From a checkpoint of a small image captioner.
Model: 13.4M parameters, 64-pixel images, encoder norm layernorm, encoder activation gelu, encoder moe expert_choice, encoder num experts 8, encoder patch size [8, 8], encoder layers 10, encoder width 192, decoder activation gelu.
Training: adamw at rate 0.00085, 6700 steps.
Data: trained on rendered roads seen from a driver's seat, with toy cars, trees and houses, 11.8 epochs.
Rows from block 3 of the image encoder of a small image captioner, named by matrix and row number. Rows with one number within an expert belong to one neuron, the router's apart. Each number is 128 + 24 x the weight over its row's rms, rounded and kept within 0 to 255. All counts start at 0. Numbers have three digits each. After the name is the row's rms in percent of the matrix's.
Before each expert's rows are labels from the 100 images, of 14976, where the router gives the expert most weight on average: "strongest on" is what is common among them; "peak on" is the class under the peak. Only what is clearly more common there than usual is listed. The data: rendered roads seen from a driver's seat, with toy cars, trees and houses. In brackets: how many of the 100, against the usual share in percent.
# router: router (encoder.blocks.3.mlp.router.weight, 8x192), inputs 0-63
# up: expert up (encoder.blocks.3.mlp.up, 8x192x192), inputs 0-63
# down: expert down (encoder.blocks.3.mlp.down, 8x192x192, transposed), outputs 0-63

# expert 2
strongest on: snowy verge (99 vs 34)
peak on: verge (69 vs 17.1)
router.2 094:097107107146109096111144081183122130153156102132155117087140101144130150124119135133097137163147197116165177151111161110107117114098101100103148134123122161104119089103155125106114093131130136
up.0 024:128127132128128129124127128128120113128131080128128127128127129128127128121128133127128128128124128128129128128128128130132002128128126128128129128130120128129128193116128128128128128143129128
down.0 023:128127136130130127113128127129128135128129129126122097128131129128127128126128129123127128128123133125129128126133128126127116140127128128130135127128119125126128129128129128128127128128130127
up.1 107:129128094127129128101136139128126128188126129135129130128120128128128123127128128158128056127197128128128127128136099132129128043128128128126126121128128128128129170129130128157128127128128128
down.1 130:087125128114129128178128006124097132137128120128130128094183128127098127130100128126131094105128176128128128123133188125128128122128127098129076128126130130122128128127148228032044113127128129
up.2 127:128139130128127166130092128128128128127083057128128150128129128151126123109126127130128163126129128128129128128131130125127131138130137166137132128128133128127118098126128129128128130127106133
down.2 086:062114146097140128146126067119126128129096128112131128131136129129123119131113130127130119127052128104141128122138219161114118129128126114129127128128130128128128128128177158084111129000127128
up.3 021:124126129127126127122127127128128129130130128127125127128134071128128128255131128129130127128228130127127128130128128127128130171127131128128132128127126127124126127115127128131128128127128128
down.3 027:127128128128128129128128129119128129129127128128128129126128128128128127128127128126129127124126020128128127128123129117127128125128128195128125128130120128131129128155128128128136128128126128
up.4 138:150133139129175080174160109129134140128121118128130129124036128126131132107110130030126128148127131126132128096128130169076128128128128128128105075092128128128131148132129083062127128094093189
down.4 136:125132129125128127129129137125129132127129153128127102050207126139124102147221127128127128124126128128128128128122127126147128128133075123128128124161093120129066131125117153168128155128128128
up.5 069:127129127071128128114127129128114111128128061128119128129129128128125128117128129128149128128086113128128128129129128185114128129128128128128128128128127126163211129127128128126129128127122127
down.5 070:129126125126158128131131126129128128128129168129127133133029132121129128047125129128129128128128104128126110128128117151129128129128135127129128127128190126130128191132128127129127219102129128
up.6 012:131128129128130129130131129128126128127129127128129128128127130127129128123128134127128124128255128129125128129128126128128126127129135129128126128128129128129120125131128128128128130130132128
down.6 011:128129124126131130132127127129127128128129128128128131128126127118130128133127128127133128128129127128123130129128130168132126136129136129127128133128137125138126125164129127000128133130128128
up.7 019:129128128128128128128128128128128129128129128128128255128128129128129128128128131127130128128128128128127128128128128128128128127128128128128128254128128128132128128128128128128128128128128128
down.7 017:127129128128127128131128128124128127092129128128128128128128255128127130130128128128128128098127128128127128128128128125127128128128124127128128127130127128129128129129127129128128128127128128
up.8 018:125126131127128132128128128128128122129128130128127128134128127128128125128126126128126128128129128128128128129129129129130114120128122128128133128128128128088126128128128128131129130143128131
down.8 020:128127132130128128128128128130128133131128128126128128127129128129128128125129128128128127128124128127128128128128128124128129127125131127130129128128128127131128128128129128128255128128128126
up.9 131:131085123122164128128128128128126128125128210127128129128123137130128077129213129128127129127105172127128128099199126128131118113128128128128138127130130130078043127128130128132091137062135140
down.9 118:128129118130128129126129177053128068106126053128128128121168152132128129128051128128147132125192127176122079130129128092123131194121128128128081174132092131128127127130069125130131129126127124
up.10 161:128139128128135111123129128128128170151127128134129121124129127130127108067159147128191058124145133127117096127128128119117126126129127128129128142111123111122142157128119127102130128131144107
down.10 138:122125159128129128068127131128128129120134093128128030129135128091128128123120135120108129128113132168135118111202109124133122129131125141129129097098124084064126146128068129128127128129128128
up.11 100:127109128117126143124135128127128120128109000128129130153053127128128128127133129128077128131128122129129129136127129137133128121128125127128128128126128128085128128128128126128129128096126128
down.11 118:139126128176188127128130126128114113127143128116136111125132128128128071130124128123127112128126142127128255127135128125129129128128126130018128128133128127128126127127134128128128114172129129
up.12 133:214127127128126144129128185128126128115128128128111128128116128129128128129128100128161158125127068132128128126128129128165128128127128128128128128128121129183128128128130126136134127133129125
down.12 123:177098128128128059128128126127125128128108128128091174112126127128141133134127147135149128131128096115128122101123085126132130128127120149133128236131122131128128126132129128114125127096129128
up.13 054:129129124129130128124130129127140126164130133128129127129127130130126129132128121128127130124125126129124127128121110129130122129128121128085117124128121132136129149129139130174129126169128126
down.13 052:122136159128127128121113127140133140135119125136128122127110124129127124130128129128128125148131129128138127135128129127142127124123123125128163127127129130128125133000128128125128053127127128

# expert 1
strongest on: line: no line (82 vs 24.8); vehicles: zero (51 vs 12.5)
peak on: road (90 vs 35.1)
router.1 070:110131130156109135138103162068116102104113131122143117156104135122176139142095156126108153105152075123116113149167098093149143110173119146100147106137105149150098129120081147144177142140117141
up.0 096:065128129128139128122127128128133129134105123127168069128159004126129132130128155128128040128124127111128131130128128128119129138113151128119129124128127128169086128128128129141128129123128133
down.0 104:130117119141131130120127116122126126118128129126134123068128128128128127111129123126120127094210129126208157141130128128129126132136130128128133128132130131069128128128135209108128128130172128
up.1 071:126130105127128128126128128128130129128083100127124080127147128128128138128126203133128128042110127127130128128255128099097128133119143128129155130132137127138125162128128128129128128119131129
down.1 069:132104128127126128121130127125106129121125131128128128130130129128203077109188119128133124093130130130127117126126129137128128129134132128128110129125072126092147128131163130119217128128129129
up.2 136:138128130120124128128129128128041129121127129129128166128127147122129127126128127130130126127128129128126126127129146128137043126213124128134127127123133128066137129150192125028128129128132127
down.2 145:129134132192129118132128129128129129128125128128123140129125128125130129145129134117127128133128126128101072077128128068128140108128127177129129133128132125154126128129128121129128129129083128
up.3 130:113129127099128129128129128127128125128137139128129128116044127124169127194129133128130128128239128128125128127123129129198127128150128120128074129128125118128126126131127000129129130128130128
down.3 107:178128128128136182131081128117155132127184124128118128128128128121128129195127128128132122116129052129119128124144128125129134128132130113128144128129129120128126132128049138144129137133124129
up.4 158:184129125137125097128129127128153061128128187161128126132128128129188128172129125128120129128227128129122137119099128150166128122147096073125162128162009129127128136124127128130129126143127128
down.4 138:118130128125120151129128141130128118128128170129128111127126073129100223130124121131130107129062129111133129150128145131121127128108140000123131128130128129127141129128129128124128082127128128
up.5 086:128056136130130132136123136126128123128081128128120129173160127128119128129155128117128138127128126132128127129163128139033128129130128158132134127127126135121078126122124130129055208133116129
down.5 133:130127129075096128108128127128129163125128128131179173129206111127128128128126056124119128130124130129168124128128127132126130092126143126128126130126128128129128130128127128124129126126127129
up.6 028:126128128127128128126131128129128128134129127128128130124128086127127128127133128129127127128129128127129129132129123128026126128115167128132130131115128127128127129128133128127127127128130126
down.6 036:129128126163133123127129127127128128128128128119119177132127126124135129130129128123128130128127127127122128124136129128127126121129128255130134127128125126119129128138128129129128128130128128
up.7 112:116129144129156128132127126179132126127216128125171124105128109114138128131115144127128122128128129130138138132112128128152130171128128125046020111128127128128074121128127130134130130139128143
down.7 108:145119121131162162126104111129154132128129132113126098126126137127140156096143119123122126106120125130139180123146117093136123143141162127125157129135225129128134128123118145130131124148128137
up.8 063:104128128130150128128127109129128128128125121129165128128136115208140131128104127128127128129109131125154174115124135128123128156072124128105125126127131128056054128128137130123127128123128143
down.8 078:128127122126189128123127128118151125128000128124128122125127108125132131127128119127079127128119124128134132128128118126133125084128128127111141121124190156126130130124127128127128125139138132
up.9 067:126128213128128128126128128128129128128210128130128128117129128120128127131127128129132128128165129128127128127177128128193128128128126123126072126127127126082129129128127128128128128132128129
down.9 070:127115128128128129111122128130138132125134131135130119127123126128129149128134129133126127128128128153132129122148115088130126134131128127127162132128131118130127128124080161127128128141129129
up.10 096:129128112052119106131131131128128128128124129125127125128107127128128138128111129133128112127102114126131117145095064127124132127124243132131128129128123128255128148155190048129128128128130084
down.10 084:127128119133135130131119123126128136130154069125127128128127138128128134128125128126134129127128126126126125124130131255128133190107046145128058121129127122115171128140131132129126133126129127
up.11 087:124128114129138129123125126128135128066131123125168124128134128135128130128119146136127124127123128055194129128128125113117128136129145131127136129194227124124103128128139131127128128125141132
down.11 087:126109126128167127112152127116075126127106255129129130104123125133137119121225111129092128130131126129132170121126132127129122128129127128128133147125131128101128040128127125099128128142149129
up.12 043:132128126167128128128103128127128127125128132128122122128124128127128128127135127128128128128128128128128028127127128135128129127129000128128128128255127127129128130129123128134134128133127128
down.12 025:127117130128123129129128129128129129128129128144128126126129132131118118128128126130144131129150129129123128128132255132103126127128129000128116128128128109127128127138061128128128125132128121
up.13 068:000128125128126128128128131128129127128126131128126082167127126129128128071128109126133128136128127133128128129128124129128129127128127128128111128000079129219128128127107128128129105131126129
down.13 076:127218135130129128164093126128127139135145000120128128127126131107128131137128130119129127121123129127128128131128158128129130127076129128129123128129127127128139128129128131128125129127127128

# expert 6
strongest on: dusk (100 vs 29.9); line: no line (56 vs 24.8)
peak on: sky (100 vs 35.5)
router.6 073:058167140108111165121148154096135131160123143133167158115152134131145096158098097106126100124131155125130126122131104100163118133122109135088127114109150142107098121157134099114132112164127142
up.0 126:155128123140130122072125130128077126139129095128132134165130134127144118147126101121141128127128110127114115128121126161132128131171133128128126129141065128129126120132130128128128181130128089
down.0 108:128135085175118125125133130122127118127131099128133128062116150128130128133134141122128133129128132124127130174129113121139126255080215161127117144133140119121128092129131127129127126138135123
up.1 106:128129092138123142126127159127129126128138014124128121123146124131130132127127121129128132126127127214138130128129154127116130130127131128131128128129130132171148123118127130162136127128102129
down.1 083:129126126078128148119130125128126130124124093122171094122129111128135085137132149128128126129128129127193136155123129163168128127126128126127124129129132139108121121128132129125127132128129128
up.2 126:255014133130172128122131134125127128132127131157126133117127146127127028141166129128120126126126127125130125126128125159133056126128130147135130183130124151128126134131129121128117149132131128
down.2 101:129149135132108127140128126131128129127176127128131126129118166102129130124133128129136139126134128125128131174148132048137132224150232188129128060133205072101128111128128128137131127128141108
up.3 050:128128102128143128130128130128127128131127134128127129120127129128128127255153128126128123128128184128128125156130104129128128178128128129128128173128128116128124129131128128128128133117128128
down.3 049:128186131135129115143131129127128083141131136134126166128209128124128128141128127212127123150127126131097128129128128128132121128128127126126128128129128134126128127156129121128128129128129130
up.4 042:131128128131128129102106133128128130126137128167131124128158129128128128128130131132128128128106128127136126125130122125131127128255128255130128128128127128195128132128129136127129127128128126
down.4 025:126131212121121130128128132138127128127128126053129112134127147121112128123125122129128131127131143140130128127147129120128129128133130128131127139122255124128130130108106128130133117128129127
up.5 057:126128000127125125127128128128133128133121122115120094128128128128128174126128128128129128128128126128127165130128128128102134128117128026136108133125128030129207127126127135128123123125128129
down.5 062:128128119108131128128129126128128134132127127127128128128142000131130032146128126128128123132127127129128125127097134128128131112085125123127129128126128130119128128117128127127128130128116134
up.6 123:128123129128127128127128131129130153138119127128124124110128120128130142127127126126127128129137117129152127128129138129092125122129128120128247129124129129121127127123120126128128127125130123
down.6 097:129142127142126128127129128123130119130148131089255131072125137129123128131129125134120129124126124124130129128126128128130117128128204114135129123129112127127127128140133124129131127128131112
up.7 016:128128128127128127128128127129128129128128126128127127128129128128128128127128128191128129129129128128127128129129128129125128128128128128128128128128128124128128128127128127128128128127128128
down.7 016:129128129128126130068128130127127126127127130133129131141127130130128127128130128131128128126128125127128128128128131128128128128130121124143128128130129129128128128130129127129128129128127127
up.8 016:128129130128128128127128128128127128129128128255128128128128123128128125128128128128128089128128146127024128128128128128127128128128127128127128127130129129127128129127128128128128128128128128
down.8 014:128129127128129122128128128129128128128128128126128128128128127128129131128127102128128128129126128128121129128127128026128128128127128128128128133128128128128137128128128104128013127128128128
up.9 008:127129128128128128128128127128128128129127128128130129128128043127128128129128130127255127128128128128128128255127125128128128128128129128128126127128129127131128128131128129128128129128128128
down.9 015:128128128128128128128128128128128128128128128128128128128128128128128128128128128128128128128128128128128128128128128128128128128128128128128128128128128128128128128128128128128128128128128128
up.10 116:128137158129127134121128131128124130099129127127129128145120127127122128057128127127127124128106107130127119129132129128128129127137129186128120123126141129128137125128136129121156122134117122
down.10 085:127103135122126121124103130129128112117118128124134024198055129132125128129115128123126136129127132128129128111130115127127128133128110255126119135127155130128130127127129131100127112128153153
up.11 058:127127000126128128130130129128135128129123128105124128128126131127129131128128131127129129128128126129127151147129107130119096153128128128129128178126128104128128128129128141114125129122147136
down.11 047:131128124128142127127131124115128128128123130127128137137130128128135121128128168131128126136126114128128128127125165096128131124129116123136150133131129131112130128104133123128130134128129128
up.12 109:127128128129136129129128124126129128128130004127140129125128119127129084128127131128128127126129134127131144120127127128128130111127102128127125030122130128127127126089127129128132131128131132
down.12 128:127128129140128136128128140129128129125128155128127132134126127147128127128129128051128120127130198130126126123129131128126125127132127127129128128127131255137135145128129129126136128128129128
up.13 100:127130128128123131128120129127131128128128128125128136119205129128133128176115140128127128126125127123090132128126126126128127132125074128128130119133131163130133128131138129128127130131135128
down.13 105:131131132130132174129127130128128131125129127123127131129129126127155128127130127128128126125128130131127128127133129128127158126134078128125129125129136123145129128132096129134179153128093127